config = dict(
    encoder_arch='efficientnet',
    model='contrastive image-text model',
    dataset='flat shapes of many kinds, plain or patterned, on busy backdrops',
    train_examples=195000,
    image_size=64,
    crop_scale_min=1,
    horizontal_flip=False,
    tokenizer='char',
    vocab_size=29,
    loss='softmax',
    embed_dim=384,
    encoder_norm='batchnorm',
    encoder_activation='gelu',
    encoder_channel_attention='eca',
    encoder_drop_path=0.2,
    encoder_depths=[2, 4, 2],
    encoder_kernel_size=5,
    encoder_stem='single',
    encoder_expansion=4,
    encoder_widths=[40, 80, 160],
    text_encoder_causal=False,
    text_encoder_width=192,
    text_encoder_layers=7,
    text_encoder_norm='rmsnorm',
    text_encoder_norm_position='pre',
    text_encoder_activation='swiglu',
    text_encoder_mlp_ratio=4,
    text_encoder_head_dim=32,
    text_encoder_fused_qkv=False,
    text_encoder_bias='all',
    text_encoder_qk_norm=False,
    text_encoder_parallel_block=True,
    text_encoder_inner_norm=False,
    text_encoder_drop_path=0.1,
    text_encoder_positions='learned',
    init='kaiming_normal',
    residual_init='none',
    optimizer='muon',
    muon_scale='original',
    lr=0.0092,
    momentum=0.95,
    nesterov=True,
    orthogonalizer='newton_schulz_5',
    adamw_lr_other_params=0.0011,
    magnitude_pruning=0.5,
    steps=6400,
    batch_size=256,
    epochs=8.4,
    lr_schedule='cosine',
    final_lr_fraction=0,
    warmup_steps=120,
    weight_decay=0.1,
    adamw_weight_decay_other_params=0.01,
)
Rows from block 3 of the text encoder of a small contrastive image-text model, named by matrix and row number. Rows with one number belong to one neuron. Each number is 50 + 12 x the weight over its row's rms, rounded and kept within 0 to 99. All counts start at 0.
After each neuron's rows are labels from the 100 texts, of 14848, where the neuron reaches its largest size: "tokens" is the input token at the peak. Only what is clearly more common there than usual is listed. The data: flat shapes of many kinds, plain or patterned, on busy backdrops.
# gate: MLP gate (text_encoder.blocks.3.mlp.gate.weight, 768x192), inputs 0-63
# fc1: MLP up (text_encoder.blocks.3.mlp.fc1.weight, 768x192), inputs 0-63
# fc2: MLP down (text_encoder.blocks.3.mlp.fc2.weight, 192x768, transposed), outputs 0-63

gate.558:79 50 71 53 66 71 40 64 50 86 37 50 51 50 72 40 39 47 50 50 50 31 72 60 50 50 30 50 50 11 37 50 50 61 50 59 50 43 35 73 50 25 50 53 50 57 45 56 49 54 32 18 50 50 70 50 50 50 67 54 50 57 62 53
fc1.558:50 77 58 50 50 50 50 50 50 50 39 60 50 50 75 21 50 50 53 50 28 50 47 10 42 50 50 74 50 75 72 50 50 50 50 50 50 50 37 50 50 50 50 50 45 50 35 31 77 50 50 50 50 37 50 50 32 50 50 56 50 65 53 38
fc2.558:79 66 50 50 49 51 50 50 50 50 50 61 50 63 50 31 50 50 50 35 50 50 82 50 50 50 50 36 34 50 50 50 42 50 52 58 60 58 50 75 50 50 50 50 43 50 50 22 50 50 63 21 50 40 50 50 65 50 50 50 72 37 50 38
tokens: "y"; "r"; "o"

gate.258:50 48 50 50 50 50 68 22 50 42 50 58 50 31 50 46 51 50 51 59 55 44 50 50 50 72 54 17 50 39 23 79 62 29 50 23 33 50 50 58 50 50 70 35 61 50 50 50 57 50 33 50 61 78 50 75 38 46 34 41 54 33 49 30
fc1.258:36 67 34 50 50 49 31 66 50 50 50 59 44 46 50 72 50 45 50 50 50 64 42 48 50 70 50 26 50 60 56 50 69 49 52 31 50 66 86 57 50 27 50 50 50 50 50 69 50 50 62 28 50 53 51 64 50 53 52 38 63 50 50 50
fc2.258:50 40 11 62 50 35 57 50 50 53 47 47 50 75 52 50 16 46 30 50 56 66 42 50 50 50 50 50 50 50 41 44 65 50 61 50 29 71 47 47 37 49 46 51 50 50 53 50 62 29 66 50 48 50 50 79 50 42 67 60 50 35 45 50
tokens: "y"

gate.286:50 50 56 30 67 50 50 50 50 50 63 50 50 88 50 80 50 50 50 42 57 55 50 50 50 50 30 44 35 50 50 47 50 50 50 50 53 50 32 50 50 50 50 50 50 50 59 50 50 74 50 50 33 30 50 50 40 50 50 42 50 43 50 32
fc1.286:35 50 72 39 50 50 50 50 50 50 36 50 65 77 50 71 68 50 50 50 68 39 50 50 60 50 50 31 62 66 50 40 50 33 50 33 57 50 49 60 50 19 50 62 64 50 57 50 44 50 73 50 38 50 53 50 50 42 50 46 72 28 50 15
fc2.286:71 77 62 50 75 68 65 50 68 38 50 55 50 50 50 35 63 72 38 50 50 65 50 50 50 10 23 50 37 50 11 50 50 57 50 43 50 50 50 50 50 35 50 24 39 50 50 50 50 50 60 74 70 50 52 00 50 58 50 69 73 50 50 34
tokens: "d"

gate.545:58 66 45 50 50 47 50 44 55 50 35 77 50 46 50 61 54 34 50 80 50 39 41 08 50 42 26 50 32 46 50 71 66 50 50 50 50 50 46 50 50 44 43 50 50 83 50 62 50 50 50 50 50 35 50 24 31 54 50 37 27 50 18 29
fc1.545:50 50 50 12 47 58 50 77 42 50 50 50 50 48 32 50 58 57 27 52 50 50 50 11 50 50 10 50 21 47 68 50 50 70 50 50 50 38 50 36 18 50 55 50 50 50 49 69 20 68 50 50 50 50 51 50 40 50 50 50 50 54 51 50
fc2.545:48 52 50 52 50 00 66 50 30 50 50 66 50 50 50 50 69 50 50 65 50 60 41 50 43 57 50 50 26 50 50 61 50 25 50 50 50 43 50 50 31 39 50 50 41 50 88 50 50 50 50 87 50 86 28 62 37 50 39 50 50 50 50 35
tokens: "b"

gate.763:50 46 24 41 30 50 47 50 51 50 50 50 34 74 47 50 45 50 62 40 30 65 50 49 50 58 50 25 83 50 50 50 50 43 50 39 55 55 50 50 22 50 50 45 50 56 45 73 54 50 52 29 50 50 70 50 50 50 50 56 62 47 50 50
fc1.763:50 61 29 50 65 38 50 50 57 50 31 50 50 46 62 72 35 20 50 72 85 50 50 50 50 76 39 28 50 44 37 50 50 50 50 46 50 50 50 60 76 35 43 42 53 77 50 50 61 50 50 50 60 63 55 50 50 41 50 45 50 50 50 37
fc2.763:50 69 09 44 50 22 62 50 33 50 43 50 50 50 50 50 53 50 50 55 80 50 45 50 35 50 33 50 50 50 50 50 76 50 50 50 50 71 59 77 67 50 50 83 50 50 65 38 50 50 37 51 50 65 43 50 50 47 50 50 50 37 50 50
tokens: "e"

gate.471:37 50 74 33 50 61 67 61 39 59 47 55 63 50 31 80 31 67 63 18 50 49 50 73 50 46 53 50 50 61 40 46 50 47 50 50 50 50 50 50 50 50 50 53 50 30 17 50 67 50 62 58 50 50 50 50 50 45 36 50 50 54 50 59
fc1.471:41 57 77 33 26 78 50 52 50 50 27 81 50 50 36 21 50 43 65 33 50 50 50 26 50 50 50 50 50 50 50 56 55 33 19 20 49 50 53 50 50 48 66 76 18 54 50 50 50 50 50 50 52 50 62 44 58 49 50 50 50 49 34 36
fc2.471:57 50 50 50 50 50 40 30 44 67 50 65 58 50 50 50 69 48 74 50 57 50 41 50 50 53 50 38 41 50 59 64 59 50 39 36 38 46 45 50 50 51 45 48 50 50 50 38 50 50 47 46 50 50 28 19 67 50 29 50 50 50 50 34
tokens: "s"

gate.159:51 35 50 39 54 75 50 50 50 50 50 50 50 50 78 68 87 50 57 18 76 50 50 38 50 68 40 50 24 50 50 50 50 38 50 56 46 72 50 50 50 50 42 47 50 50 63 50 37 55 50 50 50 61 41 50 50 43 67 61 48 50 50 50
fc1.159:30 50 50 50 32 49 50 62 41 68 50 50 50 68 26 49 50 49 50 54 50 77 35 50 50 48 31 71 39 50 92 59 50 41 50 49 50 50 50 50 50 61 50 50 64 42 50 50 50 50 50 50 50 25 64 70 50 50 38 50 90 29 50 50
fc2.159:50 50 50 50 50 39 50 50 37 50 41 50 36 50 50 50 44 50 45 20 50 50 50 50 63 37 50 26 50 71 66 42 50 50 50 50 36 66 49 50 50 21 50 50 50 50 50 50 50 70 76 50 82 50 35 50 53 25 72 41 35 50 66 23
tokens: "y"

gate.189:62 50 57 50 33 53 50 50 50 24 65 50 66 52 50 45 50 50 50 76 50 50 58 37 50 32 34 50 74 40 27 50 50 41 50 50 40 50 50 50 50 29 65 35 50 50 43 50 50 50 50 50 50 13 50 69 50 30 43 68 46 50 46 50
fc1.189:50 50 14 50 50 40 50 54 36 50 50 50 33 50 60 15 50 50 50 50 50 50 50 64 29 48 50 60 15 49 50 18 62 50 60 61 50 50 60 41 49 73 49 77 50 50 62 64 50 50 62 58 33 76 74 50 65 50 50 50 50 50 50 43
fc2.189:71 34 66 50 26 50 30 50 50 41 50 38 50 50 50 35 34 50 50 50 57 50 62 50 78 50 50 50 26 58 39 50 61 35 51 50 50 74 50 50 50 50 54 50 67 55 80 82 50 50 50 58 50 67 56 50 50 56 54 64 50 25 68 57
tokens: "b"

gate.476:34 68 27 50 50 50 39 17 36 50 50 50 58 50 35 50 35 50 36 50 50 08 50 57 50 50 42 50 82 50 33 50 50 54 36 50 50 63 50 50 34 39 31 50 50 70 50 49 50 94 63 50 50 51 50 50 57 50 52 90 50 50 50 50
fc1.476:61 51 57 64 50 67 51 74 50 50 50 75 50 50 78 61 61 55 52 80 36 50 50 64 50 31 50 50 50 50 61 34 50 50 46 50 27 36 17 50 50 58 69 50 50 35 50 50 63 50 50 52 50 75 36 50 50 48 50 33 50 50 50 50
fc2.476:50 50 50 70 50 50 50 50 50 50 69 42 60 67 62 50 50 50 47 50 46 53 50 50 54 50 43 50 50 61 42 50 64 29 34 48 50 50 65 50 50 50 68 50 76 50 50 30 52 24 60 20 50 50 50 50 50 80 53 37 46 50 29 70
tokens: "u"

gate.380:46 50 69 50 40 50 62 50 50 50 50 43 52 63 56 61 50 61 19 50 50 50 35 28 50 50 50 50 50 39 50 70 41 17 58 50 37 54 50 37 50 50 50 68 64 50 74 22 48 50 50 34 48 47 50 45 50 49 50 50 50 50 49 11
fc1.380:60 63 83 50 50 50 50 65 50 39 50 50 82 68 50 50 50 50 50 30 50 50 50 68 59 25 50 50 50 67 42 42 40 32 59 50 63 50 49 41 50 58 50 50 50 50 70 57 50 68 60 47 31 57 45 37 50 78 37 29 72 87 50 50
fc2.380:52 50 50 50 44 33 50 50 50 50 50 61 50 54 65 63 50 48 50 31 65 59 48 52 48 37 50 50 29 40 48 50 50 63 37 32 50 38 61 50 50 50 55 51 50 50 50 61 50 50 57 35 48 48 55 55 61 40 59 41 39 40 44 50
tokens: "l"

gate.178:50 57 29 54 56 54 67 39 54 50 50 50 50 50 50 50 68 50 50 50 65 21 70 48 50 71 61 50 50 21 50 40 49 58 36 50 50 48 53 50 50 50 34 58 50 44 50 70 36 50 60 48 50 50 75 50 49 50 66 56 50 65 77 50
fc1.178:73 46 50 39 50 50 50 50 66 35 35 72 38 48 66 52 50 50 50 50 85 27 49 54 50 50 60 50 37 50 50 50 59 50 50 50 50 50 49 53 54 13 51 81 50 56 74 70 50 50 59 63 50 52 43 36 80 63 45 59 30 68 50 34
fc2.178:68 50 50 41 50 76 50 57 50 42 70 50 50 49 58 50 50 23 50 80 50 50 50 50 50 71 50 50 53 28 50 50 50 67 60 50 50 31 50 71 73 50 50 50 74 28 62 54 50 57 50 64 41 69 50 50 33 50 50 44 61 76 81 50
tokens: "y"

gate.412:84 50 50 44 50 59 50 67 45 45 38 76 41 50 50 25 50 16 32 50 50 57 50 50 35 50 50 61 50 50 76 29 60 19 50 70 50 60 38 53 43 60 39 16 50 42 18 50 58 50 31 50 50 50 50 54 50 50 50 30 27 53 50 50
fc1.412:50 50 50 20 50 42 59 50 46 31 67 50 50 50 47 50 39 50 50 50 61 50 50 50 50 50 78 64 50 50 35 44 50 33 54 50 81 50 06 50 50 13 64 50 24 50 60 50 50 82 50 50 57 57 21 43 62 50 52 50 77 50 17 50
fc2.412:50 33 50 73 08 50 50 50 68 50 50 41 50 66 41 46 81 42 50 50 50 50 50 59 50 54 56 32 58 76 41 50 30 50 37 50 50 50 50 50 67 50 40 50 50 65 50 40 50 45 50 50 50 50 20 62 50 83 62 50 39 41 50 50
tokens: "n"; "g"

gate.422:57 53 50 12 50 50 50 77 60 40 50 50 47 80 50 50 64 50 31 50 47 69 56 50 50 39 50 50 50 40 40 24 50 47 55 78 50 50 50 50 42 50 50 37 41 50 50 50 50 45 50 50 49 50 50 50 50 50 50 50 45 59 50 52
fc1.422:50 58 50 43 48 50 26 21 44 74 61 47 60 38 50 50 42 38 12 50 57 50 50 50 50 66 50 50 50 66 54 61 37 50 26 50 65 67 50 50 50 50 69 68 50 50 50 71 64 50 50 50 55 16 50 68 32 50 51 66 24 50 50 50
fc2.422:50 50 50 50 19 74 59 26 62 50 57 50 50 50 62 50 50 50 50 50 50 48 80 50 50 50 50 50 31 26 37 71 65 70 50 41 50 59 55 59 50 68 50 90 50 56 50 51 50 50 50 60 50 37 37 50 50 36 50 50 50 65 50 61
tokens: "l"; "b"; "u"; "h"

gate.122:50 50 50 25 50 30 55 50 32 50 50 50 73 50 50 59 16 14 80 50 41 50 50 50 50 50 50 50 69 50 50 50 50 50 50 50 50 52 67 66 50 39 55 45 25 50 64 80 63 50 50 40 56 67 71 50 50 50 47 50 50 21 50 39
fc1.122:50 36 50 50 57 50 50 56 42 50 50 51 50 39 20 50 50 50 50 57 50 50 50 50 34 50 50 50 50 34 70 50 37 50 64 63 50 75 38 50 50 50 50 50 50 50 50 50 50 58 50 50 67 34 50 50 31 70 33 74 56 59 35 50
fc2.122:50 60 56 50 50 65 50 28 35 50 50 30 50 50 35 56 68 50 38 23 50 28 26 50 50 50 50 29 34 67 47 50 50 50 50 50 47 50 61 50 50 50 36 27 50 43 50 62 44 50 80 46 44 50 74 27 50 18 27 31 69 50 69 50
tokens: "u"

gate.141:51 50 50 50 50 20 41 50 25 25 40 50 44 65 33 50 55 62 50 31 50 54 50 31 50 21 50 50 18 40 44 89 50 50 35 75 37 50 50 50 45 50 50 39 50 50 53 50 50 50 36 45 50 50 50 40 50 50 72 50 56 18 13 50
fc1.141:50 50 50 50 50 50 50 65 36 50 50 50 50 46 50 50 50 71 42 51 68 50 70 23 50 26 50 50 50 42 50 50 50 20 50 50 72 50 50 50 50 50 52 40 40 50 50 29 50 50 33 39 46 50 50 52 47 50 50 46 48 50 50 50
fc2.141:50 49 53 50 36 76 50 26 50 38 50 50 50 50 50 66 75 33 50 50 50 79 50 69 66 50 37 45 24 50 50 50 56 56 50 50 42 50 52 50 50 48 42 68 59 50 50 50 50 50 50 54 50 50 58 38 41 50 60 48 50 76 72 39
tokens: "b"

gate.684:25 50 50 28 50 63 50 29 50 50 50 50 62 50 40 60 50 50 17 50 50 18 50 53 50 50 58 50 50 29 50 50 50 50 44 60 50 59 64 50 50 50 50 50 35 53 50 37 02 50 50 35 50 28 50 51 37 50 50 92 50 54 72 50
fc1.684:79 42 64 50 80 79 50 64 37 50 33 50 49 30 60 50 50 77 59 70 50 50 44 79 34 27 50 50 31 57 62 50 82 50 51 55 50 38 50 50 50 70 63 67 62 39 50 59 87 26 50 50 50 50 50 44 56 50 45 50 50 50 22 25
fc2.684:50 51 50 68 46 59 50 69 29 50 41 50 50 50 50 50 58 67 62 50 47 50 50 62 50 50 29 50 50 50 50 57 50 50 46 50 66 50 50 62 50 43 60 50 74 50 50 47 61 50 50 50 50 50 73 50 50 50 50 22 53 50 33 50
tokens: "u"

gate.129:50 50 50 32 50 50 50 50 50 50 50 50 50 50 50 50 43 50 16 50 78 50 50 39 64 50 50 50 21 50 65 50 44 65 28 50 30 50 50 37 69 41 50 64 82 50 50 50 50 50 50 50 27 35 57 50 50 50 59 50 50 71 50 50
fc1.129:50 36 61 50 57 69 61 50 71 65 50 67 50 50 50 50 65 43 58 50 50 50 59 76 32 58 50 59 60 32 50 50 67 50 50 53 56 50 50 50 50 50 31 50 50 27 50 40 50 45 50 50 50 86 09 39 50 50 24 50 19 50 58 33
fc2.129:69 50 50 59 71 67 57 60 67 50 50 50 50 08 50 62 24 35 50 80 76 50 50 50 30 50 50 51 37 50 34 50 50 50 58 50 56 28 50 66 50 50 50 70 50 50 68 61 50 55 22 50 25 50 50 50 50 64 50 50 21 56 50 50
tokens: "y"; "l"

gate.144:53 50 50 50 38 76 49 50 28 45 50 37 45 50 50 58 50 50 50 50 50 50 74 50 73 61 50 32 35 43 50 48 65 50 50 50 50 50 53 40 33 50 71 50 50 50 50 50 50 47 50 34 54 50 61 37 50 50 36 50 57 45 59 50
fc1.144:72 40 50 29 36 28 50 50 50 50 50 52 50 50 50 50 24 35 50 50 53 43 46 50 50 50 12 50 50 36 57 45 35 50 43 50 75 40 50 69 44 50 56 43 50 60 50 50 47 50 50 42 34 51 50 31 46 36 18 50 50 50 36 57
fc2.144:50 97 31 57 30 63 34 50 58 65 50 57 50 78 16 50 50 46 62 50 50 55 30 56 50 50 19 54 43 50 38 39 50 50 50 53 63 50 50 63 50 50 41 48 40 50 50 48 50 50 64 50 31 50 29 58 50 31 51 50 30 43 50 64
tokens: "e"

gate.112:53 48 57 72 25 24 61 50 74 50 50 50 57 50 58 50 50 50 67 25 78 62 42 50 30 41 50 77 39 50 57 56 50 54 39 50 32 23 63 38 50 50 57 55 37 64 61 49 53 50 67 66 47 50 69 50 50 50 50 50 50 66 22 56
fc1.112:50 73 37 33 50 68 48 35 34 22 49 67 42 50 23 30 61 67 43 50 25 36 36 50 54 33 66 54 59 50 63 50 69 35 48 50 70 50 50 59 50 50 50 47 50 57 46 47 50 50 43 50 50 50 22 34 46 71 50 73 50 25 58 50
fc2.112:57 50 50 50 66 59 50 65 50 37 80 42 50 68 61 29 52 55 50 50 50 32 50 58 60 50 70 31 51 42 50 50 37 22 67 50 50 64 44 50 50 67 50 49 66 53 50 50 50 50 44 32 48 50 50 50 32 67 34 50 50 50 72 65
tokens: "n"

gate.716:50 50 50 50 55 38 62 62 45 50 50 50 30 79 50 64 22 66 26 28 45 50 50 50 50 50 64 50 62 65 50 50 50 50 50 73 50 68 25 43 62 50 50 31 80 50 35 50 50 50 50 52 50 50 69 58 57 49 75 50 25 55 50 78
fc1.716:50 50 50 50 50 69 75 62 40 45 50 19 50 61 50 81 53 50 50 50 50 39 43 79 50 67 50 56 40 26 25 39 50 50 62 70 50 48 31 42 50 50 28 56 50 50 50 50 50 50 54 50 41 50 23 50 27 50 50 50 50 50 35 50
fc2.716:65 42 50 49 50 50 50 50 44 50 62 27 27 50 73 50 07 50 50 27 61 58 50 67 50 50 29 50 50 50 59 20 50 50 47 87 58 50 50 50 50 50 57 50 50 09 65 37 68 50 50 50 50 68 50 60 50 50 50 29 46 50 50 63
tokens: "s"

gate.522:43 50 50 50 79 50 50 71 69 50 40 45 50 44 25 59 50 71 50 50 50 32 48 50 71 72 50 50 38 58 44 50 44 50 50 50 50 50 70 50 50 50 54 49 50 61 40 70 32 43 50 27 58 59 59 50 50 50 34 37 47 50 50 50
fc1.522:50 67 67 50 50 50 50 50 69 48 50 50 32 50 50 32 43 50 37 53 50 45 54 50 50 50 50 71 50 61 50 50 71 50 75 37 50 50 50 60 40 58 50 53 47 43 36 50 50 50 50 50 49 31 64 50 50 70 64 42 43 50 50 70
fc2.522:69 50 30 29 36 50 50 66 50 66 37 50 50 42 76 64 50 50 49 42 67 50 50 83 50 50 50 50 50 47 50 59 42 50 50 29 50 65 50 50 44 50 57 48 50 50 50 50 53 17 52 41 42 55 50 50 45 43 50 36 50 58 50 63
tokens: "d"; "r"

gate.424:35 24 53 81 50 52 50 50 50 50 50 50 50 77 35 50 50 50 50 50 50 66 50 50 79 51 36 60 27 50 50 66 63 44 33 49 72 50 50 29 50 34 80 50 33 45 44 66 50 50 75 50 50 50 50 37 61 50 50 50 50 50 43 50
fc1.424:80 50 50 50 46 55 07 50 50 50 50 50 42 50 50 37 50 50 50 32 62 19 41 50 18 50 50 50 50 61 50 50 38 52 60 37 47 50 68 70 50 54 40 50 81 50 50 43 69 50 33 45 46 50 50 50 50 50 50 49 41 22 59 50
fc2.424:49 44 50 62 50 82 84 28 50 50 68 44 54 35 40 51 28 50 50 31 50 61 22 50 80 50 50 50 50 37 50 61 50 50 50 50 50 74 50 50 50 50 64 50 50 50 47 50 50 50 77 50 62 41 42 61 50 59 50 50 47 74 44 78
tokens: "b"

gate.340:50 63 50 50 50 50 50 61 50 57 70 50 67 50 50 50 50 50 09 58 43 47 50 50 41 50 50 50 50 50 57 69 67 40 64 50 50 63 60 50 64 38 32 53 50 50 50 50 72 25 35 50 14 41 43 50 50 34 36 45 76 50 31 58
fc1.340:48 50 50 50 35 50 60 74 50 67 50 50 50 50 60 50 50 50 50 65 55 50 50 50 45 62 50 34 37 28 64 48 65 64 68 50 64 50 61 55 53 45 50 33 65 50 66 50 62 59 32 37 50 50 67 35 46 42 27 42 15 50 50 72
fc2.340:46 56 25 37 41 50 68 50 50 50 50 64 60 50 50 50 21 36 50 68 68 48 50 73 50 50 32 37 63 50 50 50 50 50 50 50 64 36 69 50 70 50 27 50 57 58 35 65 49 50 27 67 69 65 50 50 50 50 50 77 79 40 50 64
tokens: "y"

gate.765:26 35 50 58 36 66 61 74 50 50 60 43 50 54 50 51 64 74 50 35 19 63 39 50 50 50 48 46 81 50 50 50 71 40 50 50 20 18 50 55 50 50 50 39 50 50 54 50 26 65 50 69 50 50 50 30 50 72 50 50 48 46 50 62
fc1.765:50 50 50 53 18 77 50 68 50 50 37 65 68 58 77 50 50 60 58 50 50 50 50 50 50 50 76 42 50 39 50 65 65 49 26 50 50 50 50 50 37 50 50 50 66 40 49 50 50 53 50 65 53 45 68 50 56 56 49 50 59 83 49 75
fc2.765:65 38 44 50 22 72 50 56 36 50 39 61 50 51 50 50 50 56 59 50 50 50 50 50 50 50 66 50 58 66 74 50 20 50 58 32 50 45 42 34 39 73 50 34 58 49 20 61 34 48 37 50 50 63 21 50 50 50 25 50 84 50 50 72
tokens: "e"

gate.16:50 62 38 50 50 50 50 50 50 50 27 75 50 60 50 50 50 50 50 55 50 50 37 67 52 69 50 50 50 50 64 50 50 33 50 75 50 61 70 73 50 75 32 50 65 50 50 50 60 24 50 31 54 50 50 50 63 50 47 50 50 37 50 56
fc1.16:50 50 60 64 50 50 50 29 50 50 72 50 62 50 37 46 50 61 50 68 50 52 50 74 50 50 50 50 40 50 50 50 50 35 51 40 35 50 60 49 29 50 50 50 20 50 41 50 49 70 50 50 70 77 44 50 40 50 50 58 72 49 35 50
fc2.16:50 67 50 63 33 64 50 42 52 50 50 50 62 50 50 50 50 50 50 50 50 50 35 50 40 34 50 83 50 77 56 50 50 50 49 50 34 50 50 50 63 33 50 44 41 57 50 50 57 54 52 76 63 70 23 61 34 41 50 52 50 50 50 30
tokens: "y"

gate.707:50 62 50 50 54 50 27 50 50 32 50 25 50 51 65 50 71 50 50 50 50 72 37 50 72 57 50 39 55 50 42 75 30 72 50 53 46 50 50 17 50 50 50 31 43 50 46 50 50 50 50 50 40 50 50 30 56 64 32 50 50 54 46 50
fc1.707:50 50 50 73 28 50 50 80 50 50 50 51 50 50 50 34 76 59 50 62 50 50 33 61 24 50 46 45 50 06 37 50 50 53 52 50 57 44 51 71 50 50 52 50 21 47 50 50 50 60 33 50 50 25 50 50 52 69 18 21 50 46 32 23
fc2.707:50 67 50 59 50 22 47 50 50 33 39 41 47 26 50 50 50 50 68 50 31 41 46 50 50 50 70 60 50 44 79 38 26 45 47 50 68 50 50 15 50 50 58 50 51 34 50 31 47 57 43 50 50 70 50 50 50 57 50 76 50 52 50 36
tokens: "u"; "l"

gate.12:23 50 50 22 50 43 50 29 50 50 50 50 56 50 22 50 28 50 50 23 51 50 50 50 50 61 50 50 74 36 50 50 24 73 50 50 50 66 50 51 50 36 50 50 50 89 50 65 25 50 50 50 71 50 50 50 43 58 50 91 66 36 89 50
fc1.12:18 50 50 50 54 42 62 37 60 37 50 50 73 41 26 36 50 50 50 50 50 18 50 50 42 65 45 50 81 40 44 79 30 69 38 50 50 77 78 32 50 50 50 44 50 68 50 34 50 50 50 50 76 50 66 47 50 50 50 83 50 25 50 50
fc2.12:50 64 50 30 50 50 50 50 50 54 67 50 50 19 50 50 71 49 26 50 50 50 50 50 50 50 66 50 50 50 50 34 50 50 50 50 29 67 38 50 50 50 37 50 34 50 52 50 28 50 50 50 50 50 36 65 26 50 50 83 50 38 79 50
tokens: "u"

gate.146:30 50 34 50 71 51 50 72 50 63 69 40 50 73 70 63 35 50 50 50 50 50 50 79 43 50 38 50 50 68 39 38 48 50 50 65 68 50 35 47 50 75 50 50 72 26 50 50 50 50 50 50 60 50 50 50 50 59 50 50 50 48 50 75
fc1.146:50 50 50 59 50 20 25 27 50 50 30 50 52 50 50 17 50 40 78 50 45 50 50 50 50 50 50 50 50 50 63 57 53 36 52 30 50 50 55 50 50 26 50 50 33 74 50 57 36 50 29 50 53 50 50 65 52 52 50 69 73 50 28 50
fc2.146:50 50 41 50 27 49 25 30 61 63 61 50 63 50 50 21 52 75 64 50 50 50 50 31 41 44 67 50 41 50 28 50 50 48 50 39 32 50 50 50 70 52 50 50 50 88 30 50 50 50 44 70 50 28 50 50 50 50 50 63 50 34 50 50
tokens: "s"

gate.378:76 50 50 64 50 50 50 50 41 50 50 50 50 49 54 61 50 50 60 50 51 49 52 50 50 38 50 48 65 39 50 50 50 49 62 71 51 56 50 61 50 44 50 50 23 50 46 34 50 36 28 58 51 54 33 54 50 50 63 51 50 50 50 50
fc1.378:52 50 59 50 51 70 50 36 50 50 29 50 69 37 58 36 19 50 50 53 50 55 23 69 74 46 50 23 53 50 60 49 53 50 47 50 62 24 50 50 50 40 50 50 35 31 50 50 50 68 44 39 50 35 50 50 66 89 50 69 50 50 50 29
fc2.378:72 50 50 50 67 45 50 63 50 65 69 50 57 50 73 50 26 50 40 50 50 54 61 40 66 57 50 50 50 45 50 50 69 37 71 73 50 55 50 70 15 75 57 54 54 50 43 50 29 38 50 50 49 32 58 50 50 35 75 50 50 50 50 36
tokens: "n"; "o"; "w"

gate.304:50 71 73 50 18 50 50 58 81 50 52 26 50 06 83 39 50 33 50 58 22 39 61 50 72 38 50 14 50 50 75 50 34 50 50 50 31 61 54 74 50 50 37 50 50 50 67 50 75 55 50 50 50 50 50 50 41 42 51 67 56 77 37 59
fc1.304:50 43 50 50 88 65 50 50 27 45 44 50 50 50 33 67 50 50 50 50 50 34 50 62 29 59 80 50 72 50 68 57 50 50 34 50 50 50 40 50 34 50 58 33 50 27 35 50 54 50 50 78 63 50 50 50 50 50 50 50 50 50 43 50
fc2.304:50 19 50 61 23 62 50 50 50 50 34 67 54 50 50 50 39 50 50 50 55 57 50 50 39 50 50 50 50 50 49 50 50 50 50 37 41 50 24 50 50 50 45 81 22 50 50 56 45 58 50 38 42 50 50 41 50 36 50 50 50 50 50 65
tokens: "n"